{"arch": "vit", "model": "image classifier", "dataset": "pictures of board games with random positions, seen at a slant", "train_examples": 195000, "image_size": 64, "crop_scale_min": 1, "horizontal_flip": false, "targets": ["game"], "num_classes": 6, "norm": "layernorm", "norm_position": "res_post", "activation": "gelu_tanh", "mlp_ratio": 6, "head_dim": 32, "fused_qkv": false, "bias": "none", "qk_norm": false, "parallel_block": false, "inner_norm": false, "drop_path": 0.1, "patch_size": [4, 4], "conv_stem": true, "layers": 12, "width": 160, "positions": "learned", "pooling": "class_token", "loss": "cross_entropy", "init": "kaiming_normal", "optimizer": "muon", "muon_scale": "original", "lr": 0.031, "momentum": 0.95, "nesterov": false, "orthogonalizer": "newton_schulz_5", "adamw_lr_other_params": 0.0011, "grad_clip": 1.0, "steps": 9300, "batch_size": 128, "epochs": 6.1, "lr_schedule": "cosine", "final_lr_fraction": 0, "warmup_steps": 460, "weight_decay": 0.01, "adamw_weight_decay_other_params": 0.05}
Rows from block 8 of a small image classifier, named by matrix and row number. Rows with one number belong to one neuron. Each number is 128 + 24 x the weight over its row's rms, rounded and kept within 0 to 255. All counts start at 0. Numbers have three digits each.
Before each neuron's rows are labels from the 100 images, of 14976, where the neuron reaches its highest value: "patch colour" is the nearest of a few named colours to the mean colour under the peak; "top examples" is what is common among them. Only what is clearly more common there than usual is listed. The data: pictures of board games with random positions, seen at a slant.
# fc1: MLP up (model.blocks.8.mlp.fc1.weight, 960x160), inputs 0-159
# fc2: MLP down (model.blocks.8.mlp.fc2.weight, 160x960, transposed), outputs 0-159

patch colour: green
top examples: discs on a green board
fc1.480:083135143138090077099123114128150109118114123125153107144165151115101119171154116159162103118108154143099123175112137100147143115144130123135119131125120093105140141120187152085159103131122148114118133131124102117177160115159154182119126119117121099166158131161155154122138123090106110142176081108094155149133111134084097140087104145155117116155183158129101133134117137106130114142124147125143151108131074137124131098159084113119136128123173128076113129121159133133135143161088154
fc2.480:107109121100083146123142137140164128168099184139160135138144145143134117106146105072161101111165139106176147102130102107138133141131121161149100129165143154134146117146105133151101156127160141138129144086102118111151132106091104109112142126135109103110110106111166136107143084153160145126142142158164115123106119101138164163116141141113139112135108103121119101184139141141136089137113111176108186131090111140135114185123110128128117111119104181124177118099101124099098067136130130

patch colour: yellow
top examples: discs in an upright rack
fc1.216:170119125149155120146114112107156109094152143171086115169089126127101147145132154142160117154161162112148108090134098118125172135099141116133093110156130128103143132123080094115091108106108099140122084119147116159124159147114127111119134155115151126120134130118120070133110125164106176149053105110089145117147122120147181113134173163124116123126135112115146101150127154098143142081112120143124103126110137158105130131172121121109131163159087125133117118111136154084143127119124063
fc2.216:144101122133101128126136125143122154116122051139150095074154106125112142091145122126130171145100125127108125176146114119153127125146116185108133116157130138129144083108119125094149173130121149131123144133112145122121099129122107160124109073145132147118185132178154157148107111128123149119121114164154132125113099134112094165104103075115121124109144124137098104158139113098139151168143143133180150106097122138142079127089139109186140119138139086134133179131118092118145125118100176

patch colour: green
top examples: discs on a green board
fc1.560:141094122127100101112152118145138130121106137115141140128136100122126089147165106112114172130141188095117137132132142104120151185094129196149142132122130149125123130139106127116080121105136130084132149115177153131135138118106113160118135165112138100144148147132154138130138170099127114145143108110155132133131160111153111074093168179129098099141151139139093128166123109121140154148125161141104124147114123168084114101105100085072107089158150095108144119132126130078097138156112171
fc2.560:088147146128129107143095130131147126113109133147150101150123138136095121132094168144146134137128113124124153145116096107120161114149120142134132095138109124165165118111125104102117081159090131128137151116039111130148129117114135135121120180134110106113130142152181123127119123162119160092162117133077123123154150090115149183125101081104138148146145101124132104173134127130077120140162106119171205112112114156159174122123136153090118102103128139089158134149110159124122113114140140

patch colour: black
top examples: discs on a green board; nearly empty
fc1.514:198117121128103132105108112127112107140144135105142096134138139132113090117123141144083128102157134140109147126104127190154130095115075150153145123083139126142141127115110188150128179122129147117108119072115084151083116120101163143106155131120120105126163099123132144133150130137164167110098135091137115159077142088109116127129153108108099080129119150171130103115109085152098125078142110137104125131110120152116091135189134128103115141143160098122139130130103149119096137137147118
fc2.514:107135151147127109136119136144153114128114094137143164142108147121093107105066111073123093148143140102125097156152110083117081163133121137114137121149124107132191168108111120099110156120105123149144121117107158140135173099101116191145119101087120115158133118113164126142104170093147108159147135127148126138120128134148124161107173143169135139098135110117146168137129155140095124122107150097177093135128102163126173116135098100076146097149136141139168114117157149155111124140109134

patch colour: blue
top examples: discs in an upright rack
fc1.191:083104155158152146134083099104124093121131113134131180110104095109079093138162141115108154181151116103149092116085124148153143158163167140116180144121133144121155156108070112123131180106137143157142116142119149099142142118135072127135125157105150125131098108107132108192127147131113175145171178123119151102153131123139096186103098142134088142131144116150112137164127108110139136116125114129133101117127117117108100158110118112110097125130137138120133155083131118139103135133142136
fc2.191:129144107113095136171188179124116131151140112150161103143148150154116127119106180074129171107104122095136136097119122087118139088141127142160133123138125137137107094142115175124129106139093141169117146108129105140152151152130158151177117112111132125068087134140125122125102132138124140147123103110126114069140072150141161134139114150145145124155141064078151118150076155093131117153168136140112119128130132093117131136142163114085150118134125106128128118123138141101140087130101162

patch colour: green
top examples: digit grid; discs on a green board
fc1.266:078112110099132110109132101132148114133130107149110121153125129140127096093048156169137095136170091113090139147117131121081167133159142125146157120148102166131099134140107110146156135104160125149107144112133140129118151109110151148133087089104154111196147111164100130074160133131118171108112134108118106112178131085116138149113138124084131161136138116126075120097131148127157103115135134148101124105121108140107151169120070121144134161129138112122101123122123173107136135112106150
fc2.266:142184101106156139110094126107130162102127091140175161110151137101139173124136099134157116152127177139138095148122132101143091155073132141138146088101176091131153131109175181144121092098136143101140102149173117103162126111107151085155125159151112117145110150107141128145101125118124116158120131142127128176107137124140105152136129110140132121095085151158125135148120108159114160107120114147124149115141098134137115171117099140124089113102117168145135065097105121096118157115144122

patch colour: black
top examples: digit grid
fc1.755:139122136157128101145109101077154112148139136141079144131153161142122085118122136096137125094128100140146139132102149089120120117107123126122104134115155141137110094119126128124134137123139101120123182116088108140147151125116175163126095092185139110139135106149118173128111140125127122141103155133131085116152204129100093088129085162092114076150138119116091131116136149139098150107165177135129156137123132121157102154137145187121131149158141121127130149130131107092097098174139072
fc2.755:096097141105146147123157124173145116118107160095148138143084100151125115127129154120131116188167103134117120130127148150132141133121143066102117125178131133139137169131072098110139087114150138155171113124101114102107133131148131116099133155106132107124167119130177143117109088107136128136139146067095159159133130184152169135100163141116130118126136136112107121139163099120157103172113108103178152129156133145128154141108107094075133091150118104147126099114098154141112124098119132

patch colour: yellow
top examples: discs in an upright rack
fc1.380:108179194121131104153151152120123113153166111127134080146134124113161133159129113119115108135166126106147112106125112159165115143085146133163121145114142156130138136096133123129093130141165133143130093153148126133137118137120105153140139145148138097115165130115108156110146131093098123127129086099127152094092091196110095109156168128116132111063182151169098108092126090114144131097135132119125136137162132105122107117097172104119119107111154133174136075122111166136109118111105133
fc2.380:157129188139121148106123120122071127121145162085136152165125150175115128082155068153132135130107124124088131095116186106122092167176127060136100109100118126132107135104164119115119115123132147121147170110129108130174112127104136117118088125129135142128117148162121134142152091123156080166175171124138106142124139145125137100132141143163140121124103136104135111126141173124142136117121113118123131116110126119098074089108102172133138113142157139119122155139161107127149090150157099

patch colour: grey
top examples: digit grid
fc1.537:119130132134089125154109134102119105194093087118141168120131154158129110142134155160142112152138147156084131164125127130150083113141114147108160140108124127129084159166130103111134136113119127132124136148178077118142134105097171133165142122165135155101149068137109158122143156117135083178103163121145112097125122092125137145117140091142127105139111098143152127135144154161139169166083135092100114098107141161113133097135136083106097146102154098130123141119153106094144155124158122
fc2.537:127086143158162156140110150140137092103139128112128131155098128124126125114063110131165104154110135114148101140146187099122177110108169141155112111148158105115145134150115120126134097119104137124119095138099095131129119140120122068123099114077101141158171119086127085117092196153138156107120155173118115155126157104135107136125129171138127186142145103153097154118119132113120121098139151157139096148121127133144159150084104122144154119116127154119100122127164151117090101119124158

patch colour: pink
top examples: digit grid
fc1.713:105115120149104130146090137125191113106179087133142127120161097117150170155093135154116123069163148126115120163099153166142131144104090152103100150141135122119125114115150115151137112127147170133150127137173141109133140099147100137144125128106121129114132131149104093120108125117081134109154138109142161107120114115132139135129129142115105141098127169101131104151143175140141133148152127104112148110136150143167190130107078098154130136092157159127101125030122152093159141125138135
fc2.713:122155143160121153140116110118139129143122105160138185108136147117139101109121137108116149147081175075128112133151114159115145170092088103153124128129150139101141157138102113098109159097147112156062124116090106092112134140091134112165138132133143149116166109129098142110087155144163119115117116144099140152155169117127134067122117140126103122142105126107125174166136102132128125153114121139093134130168094120125119105174146168131160120141079152118158130160083122113122109146129185

patch colour: green
top examples: discs on a green board; nearly empty
fc1.110:107051149137111132137143164155109155120133108137121120075126189126126117153081134148120147118115108102123148144161184084129150138149121169112139112122156097163114111116118151099154146123163125145113175134117113136108174137151149167133118152098128121175146138159122135098123185110144147126130115125092129102097137103067120139115123161122106097170122111142104100169131115119111162121139102137132086132132136182135129130135110119111115178090148129112109124145125143106151134107134169
fc2.110:104156119102074117080124107175147147115114125152154135153153095109103160122098147130147115093174130106130147138125130130130124111145128126122138141146152164139143143107132149114133102104118139078125129134112128133172148178101103108138164135143149107145156131112172147149158100136104117153159112141119092136129083080100100166138108124160136114148134122136137141132177137153165057133133112143132153102081082167126120143126091143112065078132089147142147114139128129128098107144119153

patch colour: purple
top examples: discs in an upright rack
fc1.210:074145083154170137141135112134122120187130114137133130127133082120094139096138087147106184132147140124131139106104177117121102147153131125167112142100138152145105130143146119127072149134124126135124107109143148126164126099179111153125117143118096115108120145117153146108099095151147093142152139158133116113112130128101135100118143117151150175091128109141112168138079120118122066117141099141123120066148119111162154156152151087136111128115118075168114110112162127144167109145157152
fc2.210:159148144155129153102145147112117165138148135126127152137128135133142134141116099140108175099103177179149052140132145169152154097131111114150126146135119150157134094135127112094132113152133124147084144127132109100130113106162132145087146165134111090183100158083095108109162141123149107074135125083121132167142131118140127090106156149112097086119148082119110124094144112150121130130124152097091091132121111120147151120104157140082136140147107125115127140173120154134153150095139093

patch colour: yellow
top examples: second side has more; discs in an upright rack; nearly empty
fc1.335:119124111138189124170119141153109183074161092097109116068126097122119122132105128122115142150150155131128091116100140084095137123148090123129138165149131142105139156140162140129116131118114160113115118148134108105106125099107124107134099164143133111142125100132156175125086071126139128159147163146150135098107124091144108112125082143107151104163119143101107142106110137075160088088162123141138159122128132124112134113110168141171138132097117113140139148126140099171103105146178116
fc2.335:151163126158080158103131123121122100161118127144125167160068115133118145133148103122142140112092133141163131166174084182156107140123162105143120110106138105137092127105124137104122146120131105188119139115142157144180131138129106136113121090115129089107146115150110117150091187130123094128138121149096114095120157099101163142150118116146118166110148152137115147146142119107105131122131074115133116144148171131134133083128139093108165118076108096131119163153112126147139138121068152

patch colour: pink
top examples: stones on a line grid
fc1.25:140112107141131104148140134188125111121132172104113122154125097082147133101111108115167145138113170114115128105158112151093133124101108167113133128122151068127167119098147118121112095131112096127112114154081126129118186133173141102116112075133130159100141110115131153196147132131125151125084091128110157135155073121150174147132129078151100113147125105119138137132141151136113121106158129090134163143140124153089131148136146082111123125149144139125121155092107088141100093149119149
fc2.25:065100155112122134158132142058138134122114145117131153115103124134120144120147176103137134097096116133126141088149124144146089112109139182154121148109092110103148124171136126160176108151131143102173150088185101109147100143187130113112146105125147116130131136139090096144090106104123136142146096150127121143118136147116143135155129099123126137107090080099151108116122075149152138154180159107175106141152135116141138144106113134135101151136142115126160089127123146130139106149102093

patch colour: yellow
top examples: discs in an upright rack; nearly full
fc1.179:105142192106136134102106183111183120165157115143151145103129090095132113153123116185112117154135146130148136108139115122139066129132161117133147155137115146087148105109119100132083100176113142128108124094142134133147140099118155117142130153108169142159089100100139110135113124168132137109123123136128146128115105109154105115180092142150150110133084129110103117138089162108111134158134115140121143152080105140087110136090152100102076118110133098147152148146123101138081125127101137
fc2.179:141108104145106129137142118100129144113113129099103130144081126149116150184152064090124113108166153129110120111076146141123161131156099096148105098132151166091123124099163143151169147102135113111110126146155095136155110145133134111112095077117124153107123136193099100124087165132100172147129173114118122124123122148158127124108086135127127098176131108090118146102136131125168125113098173126104121161088094165131140162113138156131155156143145151104110126132138119118145139145159111

patch colour: brown
top examples: discs in an upright rack
fc1.231:091089146120137142114173102148170118141128114162146164137170130169122108112174129103126152117105153147175103100115126183154105120111105139162132141105117122126143124138162142129112135130127114093138102155145102105095164139134085146126112149111114080133114142132123103144157169107152086133191067127130095120106092105148085172121161118151157114146111115160116144153122164135141095105117121140149095096134140136147127123112131131128156143122110097129125119126131191116095109168123095
fc2.231:101151104131116113135077137108123190160145157111160106139121158106196148165078094146129142124125104117104114142119143117151100117138138118075115144132104135185112130106141109125122139137176137163093138115140128142137123123137155148155121165086145125141114147156130153125130097134068121093125137091136103159154106131086149141092150128126117107127104109096133129117168147142098167118089132130145115135097124112129110135145127144109114096149148101089175150103102134162139109119197138

patch colour: brown
top examples: draughts
fc1.317:104140111142131130101117105098160125137118115146144173155141144154112139119167125102133122166127127109169113127140069110148163135130147157124154112121116142137116090131145102142093122142171141145108155137091118107125111160132138136121116138116125138119131141147134141137070095156128131115161169138056143123112155151160107137145106111166118173105088107115170168145115096113140123126187126150147112143151121164126177116102099092131100115080162134172129155106103106108072113134089127
fc2.317:111152132114099148148138171094085101116122151170150130158104083160124120115119128133118148143103096107090143118116126175126084123142141169123146109125151167135147099183103122151119149126102106152090119128127147149133128116108107127112106172132154121082121150137123125131133156147130128126145110081169111132179096181093119126117139138123106118118113156115129154124132117104144123145125160144097142139188125083141045171105171133109130109132131130098105137083148123143123091139153132

patch colour: green
top examples: discs on a green board; nearly empty
fc1.505:151097146114122120126160124145132152158137125179120120131136122113114103113085151144126144104127099138143113140112160094182161068122098121148132151133160149153119138134127150137144155091112135120107158128101116178093179103136101180102116163158138123128149125124144128106141124145162161099089148123130113141116154119110124139123155133144104122101159112181128138110128096165110139071139087148136116111101168081152164103158100133112108137184143079112107119146120124175132146107156118
fc2.505:167146125148161097109128105150138127158135119104121131164138156148160117130084106118103102112136120144132128176133138131127078119146137165092143120120092153165151171109151124111104133114090140142154100110115134131096127103146153173119106109145133096186102135097145099131127160109145109144091129093129122121128136152124102134119152136141135114099132131144108139135141087144123118051142091124204079125082086168113128116162097130131150081125163124175149116129108146131138145120146126

patch colour: white
top examples: stones on a line grid
fc1.311:151153173096141120144115130110111127151108131143118136153134096075133161155093097100107120148120142113131164112137148147146091117119098119090169151138101112123156147150139159107097130159134139126130099107133130118150133126120131118122169171140127126150105099136134156169146115144148138139159104092112140125123052103134136141108128126130125128130119111134137119208147185119107111121126159132114202128127129163093099163127128097134089096137122153123181134101082117121083095146121157
fc2.311:094094106105158123134144116111131141149153090127101126126155141142128144166143141124181082148090168130152099146121115145119128146099141151105118120131164146103138113105158113119103097143142118116155130155142084118107118159147156090166169122133122102093096124124092117160083082118113139097121114162111138160149085129146138152093127128103075097170119076107118123127136110160134123167142112108175085159159118110188165127106136131111133148098135132137121127176154135117147159121124122

patch colour: red
top examples: draughts
fc1.280:110155135138096114157145113117128145116105147130128156127151083058149157122112181124163112098127128105155130151126128124092101102105131127116098116118126133123121141159139120106156153096154137159081121124099125123139102165120115137127142127141132158150181078127110127099183117102144154136127157125105085177159137158105147126163115120104149151160153156055130115095151137182129110124119157124105142146120097175145118106130134163120153106153122122146115127131098120144147134061111129
fc2.280:139150122095173129150121101110098129130132129130131157146117135111105144115120138158154105143141142127147074163101138115139111117092140127123121091134143165157139146128144164164106151140103139132135126147142157118074079113118151078155096126136144124157096134097096125128116159099177105178089135099127111131134156109081125134098120077102128186077108170198119107116119131118120127156115134145122154124116135104179145140132140118135139178114104109124152105160137136117119119126151071

patch colour: white
top examples: digit grid
fc1.328:085128145117095089134167133108173155155138105108137111184146092148114154148146157097127117098100111133129151132163145139156093119127144116123122103137113130125131098086119168138147097107152113122107145151154064113104158120142170101128130149121089128172115134113121160085145152154148100107128158093172168101165083101124137136157134146148120137140113107120117101171116167113099126086135108105124136107108119116152140157128123122082109147115125164121140146139096168089104162133117104
fc2.328:112158120134108152164108127103098072124113105134106151136137148096168105146065103119162122133111117128127164145071104094151135115131123119151153128173168154133117136148131133125152159124120130150139157146124129114122118138116128134133124122148113149065120129102116130182084114100140166097117111156144111158172128138185134126108137171088141147132090112107130181138133147141123103147123127104139098100133143124127139156117091100182105078115161128113090073108135121123120133121173125

patch colour: brown
top examples: digit grid
fc1.360:142093125162135123145130157135109150116124096135136164135120157118141108115111122113162139096130120132104126162175119099114133114141121123077123107132118148103123097154184130085100138089162094150130133118085105139089139180125164136152091113126082123155120126174133118123131137132146108152116166147131102141124121106133113091166156132107129091150143151118093126139087144107103088105138120130139121096107164099169196094085123105156141153095153098134137109138123137131190099151103119
fc2.360:143163119110137133125130095126117180082083114159141130142143140134158151141127108120124146165160129118117143172164128135138137114106100144118123132109168143096119124179127124169160090081138133062142139111161140094135129140114133094131117129162131095154120111140111139123157120136104141142084138139126114143097135138068094114129114111133058136117125150185151134161093135157114112095104119136155202163110131143126122153147125156117121123084136126110161112092100097119110148141111107

patch colour: grey
top examples: stones on a line grid
fc1.734:121078100115150171154163140130125099086145155126123138155126131096142130140132080105130160132053136097135108114152128120107126120151078181104075129111135124146157152117136099133143112128078139133163122131134175115119121138144111100145101128150102125127150128160159171098138131130107133124105095125107098125191109116136146148113108129135141140146086138135120118091071123119113142105148122167155144092154097153157196138129158129128100129153116184139117127146108135103117126148117150
fc2.734:081115102135083129116143136162122162118098136136132131133082132109141164112147184148128144080096083135112115108155137103113157085096125118152119108108098120090138102152094151169182118117112093166106098149171114129134130119147142120103130139145171165136096165182095122148155105119156117165097131128109135169140105126132149129132120154103140141121149113126141096130129151139111099175137140096130151131135151147103140117156046111138103131154139114122165129149107112126151152121105128

patch colour: red
top examples: discs in an upright rack
fc1.260:084152164163126145085111133108127130139117127142136154165086116141149150158138159111126102129172074155156137132123147124134131109101105121134157099138116133087148127096127146128085101128096106133114141097159148153125108110118182099113134142101141116134109144126099158147136138174128107087134139141114134097127102113114096134079110098116181104145151132110115142146075176109129154192149087099171119098100116105131116164122119105119111107149098133136173142117119134126095091142165120
fc2.260:117129095107150161193154100112125142117152146106090106138128137140133144182119095116118141103091163102133113095117137082115103131130118131162113134137074145074092122146163134164159149121181098105097100110108107151164122162147159109123103109126125178126136154157134086083120129080116156143108122119120126120103185139105121092146106149133142125117111129118150142110143139138128144119123123129099101149157118153130133084137163119152154147089120148133092123129168154108171160125143134

patch colour: brown
top examples: discs in an upright rack; nearly empty
fc1.585:090133116102103102174196152133086145138135118115096117124125148117117176132131111146122142118149118125152122120093142110129119161187105126138138151118128131147124129114126117089112151140143126132146103157161100161089141071154123167173122175087104105125145149116114122091120117113132085130110114138150126146129135135114107119100108125147133126101122152126122164083090107092071112083110110114155138148119150108154130130146205107075109131127109147148093141086118126147141145159124154
fc2.585:156145131136190115072132098146137159143127125154086137141128142136128122135157108156097149105120143157113150118110161181110161125136127139092139090141121173121123105139107094111132131103150136126132115118123121117163123119129128185134114103119167103155151132115129123138108126139138114142140136099136133167094118128112152091087160178122068105108154064143116142090134135129138090126105126141097048103137090118103162080151110156099137125142112103143140132172143147135145125158141108

patch colour: yellow
top examples: discs in an upright rack
fc1.747:143147136161141157160117139128142127109124126114117106120119182133165160191145149162134138138166108148161129081125141138141113111154128118145139134099080156141102143145123114078091128130123157123134111170132180092136160109105135124164157117113125060144119125098095091132082124126136096119141096124124140165125118146174126159172117118117155081082156119084138096123128137107127141155156140121140166123128128168102095095105125124142127091124130126144147133147149111166146105105085106
fc2.747:090120126148158091112123185104140137130139134123142133168140137070139149113191088150110134131193141112113109137123151138145130147112103156102074107133122128078138107125119134119144116126148143127153170108177097149125123154127117118113087108111135173134138173175043141112152144154134177146157115150162136080108153092106125103129091114130170113112126113096128139104137147114118141136145123127126131127110125133166111114131159113096124123131140111124136103149139135097087099146114133

patch colour: blue
top examples: discs in an upright rack; nearly empty
fc1.366:160149126163152160141097151103157139123102124083091135168133164109138129141116118099145135140061096105150132118107140146102139113137145153126108129121132134093087124129146126136135105154103080131100125103131121151115087100115112156133134119096144189127120147148067095134075100116148126159140158087153164133102129122157153122134158169081119130114113139133146145110099177113107143185139119126146112118094103122133124108106136082130104138126135095088157087104122126111150165119132155
fc2.366:122134139133137122136156103173142152140149118189146142093118126125114117123126120167141136098123103110114124128123097159137089170102122116123129137131134158117132096148137128115116163120143132104091162185072081145144180122140155100153160103147112083097129147137155159111160168114123164162087124153113143096101151111137122144114120103119161131147127090088110105140170072117117121115131169141075122124146144141096102149124125148089077132087124119112108162161124137115099114110127141

patch colour: blue
top examples: discs in an upright rack
fc1.446:099123139116109119145134145072150135123122128175103114123123134132094151103141148139115071151153125117163128098120122101170162129113143144139107146102120085115169145094119133102135132138114153110129130137120151118157174123152085092081129179128124073107124143100126113137094130132138150135135132156107119150099117108125145168138143122079137115139116131092094146163140164154138095111192133141106119111132135153075069100138120145118124098118132085128130121180133177134087097125111151
fc2.446:134138106174114139131105161143126137130161111125153142085114116129187149103141120127112177075153157087104116151141122141105117117141148158172148122104097157131120090114125115121172118133140125147109109094127112099133087120095131127112091132141126152094144136172148112123111109140082161143151157097169107140128127102139120125138070137106106144175124105173153111140119102092137145168122151128115159117081163142140119132126106121155090145114099145114112181083160142111100096133143111

patch colour: black; green
top examples: discs on a green board
fc1.575:124124089144175130158089130143121141102175116137141095111138138124127115135119131145122115139155153098113109143159144127104097134134122152158163114143162084101124143115104099129172136104156163103119141152133146126101130138113108130115128114144109148126130133156132106152145127089125130105105157096149119131137124126161087114067114101163069157170147120140131134155108097131102141159189097159161134105156115105153132127071119142170099129145146080113113155147132109078165189102129128
fc2.575:119148101126090112116135125133124130156129119131115213130160156135175141127136099089121113130135126123129082113130099144113150176078153084138140090097141109135140098175174168094095147158141140167098123145138138153111118101152104090144101131129101135110128131159130161124099123174112106144125105127158112117148144152083105154141110123130158119168134117201142130140146135148141151079129125146113140109118093108130144152155109134129148126114128128131108152117101161132101061127123113

patch colour: blue
top examples: discs in an upright rack
fc1.599:158117118137140136119170131131107155139112097116164119124133107108134130094145149164091137112115127137138100117130154150161104114174128142186105095124125122108130157145117171087127124140149148115135111119124093135112176068135085129093113166092123154101126135105094102093100092100158132131159117096124135145093139146106117139082111133165107109105163137103133179098162126132146103112160160113143098115164122113148107127134172153109139144126161151151176168138096124130163132102122082
fc2.599:143135156145171126102131102157113153136098141138139133173113109134152113139140088178120130093108145132140117113081133126071122180112155092117138165136054120189129129116149108145107168111117107128148120149139177122116122142108131169110104130137093089133114157126147103107139132186147128142092155136136164169154107131136125085138125140144110123126109122114121168122114132109052108104103168097172083118134133116123146141134129124109131114154141164115110133113125158110117110115137113

patch colour: red
top examples: discs in an upright rack
fc1.98:137151096120150185108141130124170158145165129139119116140107157128185101167129142098130123118122116152118123159098125137124086173108126148121114128087089119084126141144068137140145168121122134129139110107111127071136132117142145109068081153144144137149118141112110149167138092109136167116120145092097149111127120165178162114140118148066154133140161129119122135121135143143148132139098122161126155122101157114143116134102090106146134165170112138134142132141170151097107135076115141
fc2.98:116123111113124147124144129143109079125166093113145130084146107128126164105093070147124153156133121112149123092076125115144129158080141090075119118133130129147103115144146172141127116138155112131116100114103152145132121109092110131093151107147134095126154117157121141115096082131143099148134176122132171174130130099110109201120147153116108132144155151159152136144136151177125143129122097112133101172133103124148097122105145131161178179136157118114122141107122129102173097128129111

patch colour: green
top examples: discs on a green board; nearly empty
fc1.413:092156128089173121131153162155135151144140151133102105108174122081113144137140137180109143129168123127130149142101155139126150124090158111144142128171149131134105121091142127124131174145150126064153145147131092114133153157139144133123163091078158112146124142105109136116139138156142107140163106111107138127129136073107154152116108102141163176139119118099107123102078122118075136101137129124136192144148100147093154152152099138113114171088117123114160110108116117094139114123138107
fc2.413:114123134131113136117108117069135119125161117153144167125099128140160152102126136094097137158143145110116114170131109080165091111146118124147118135102152142156122117131103125138162119112138150177109146169145149133141107147108096123130143139182138123108115164110142138129147149127140119068108081123150170145132160117114120071131123145135150087149114107101128132090147136143167097162125125157131107118108143125163097098081132158130108121124118178090121126168140129098114144074183077

patch colour: red
top examples: noughts and crosses; nearly full
fc1.691:123162151124099158121148134108143098104090101164116134111144134122188131166164133166149098119079123161098095126157139115120120100117145124121131105158079124165113157091118146156149131113165128128158158167145167119138145114124094117111097128134155125153110125111134119116137131158124122096138095117094142168127141139082153143190098123120116129125160105061134083102083135146093138124089119135124125132153123128153127141126155177164123088110111116127110158143112106133141117113076118
fc2.691:130121094150108114173111139090109125124136161142104115127127112114098114128129159136125075159145140100112114115105160113103135118145124143166126105139169140111174167086130141131119148121113157122126157091152129111110097171111082087136122120144143149122104137093112117156145172155173178151084158110107152130129122123144188146131109148137146191150118088136113174143136105135128118098149166123125133135085153136128103123102115129123141123124081108152140115134153135140096124066130074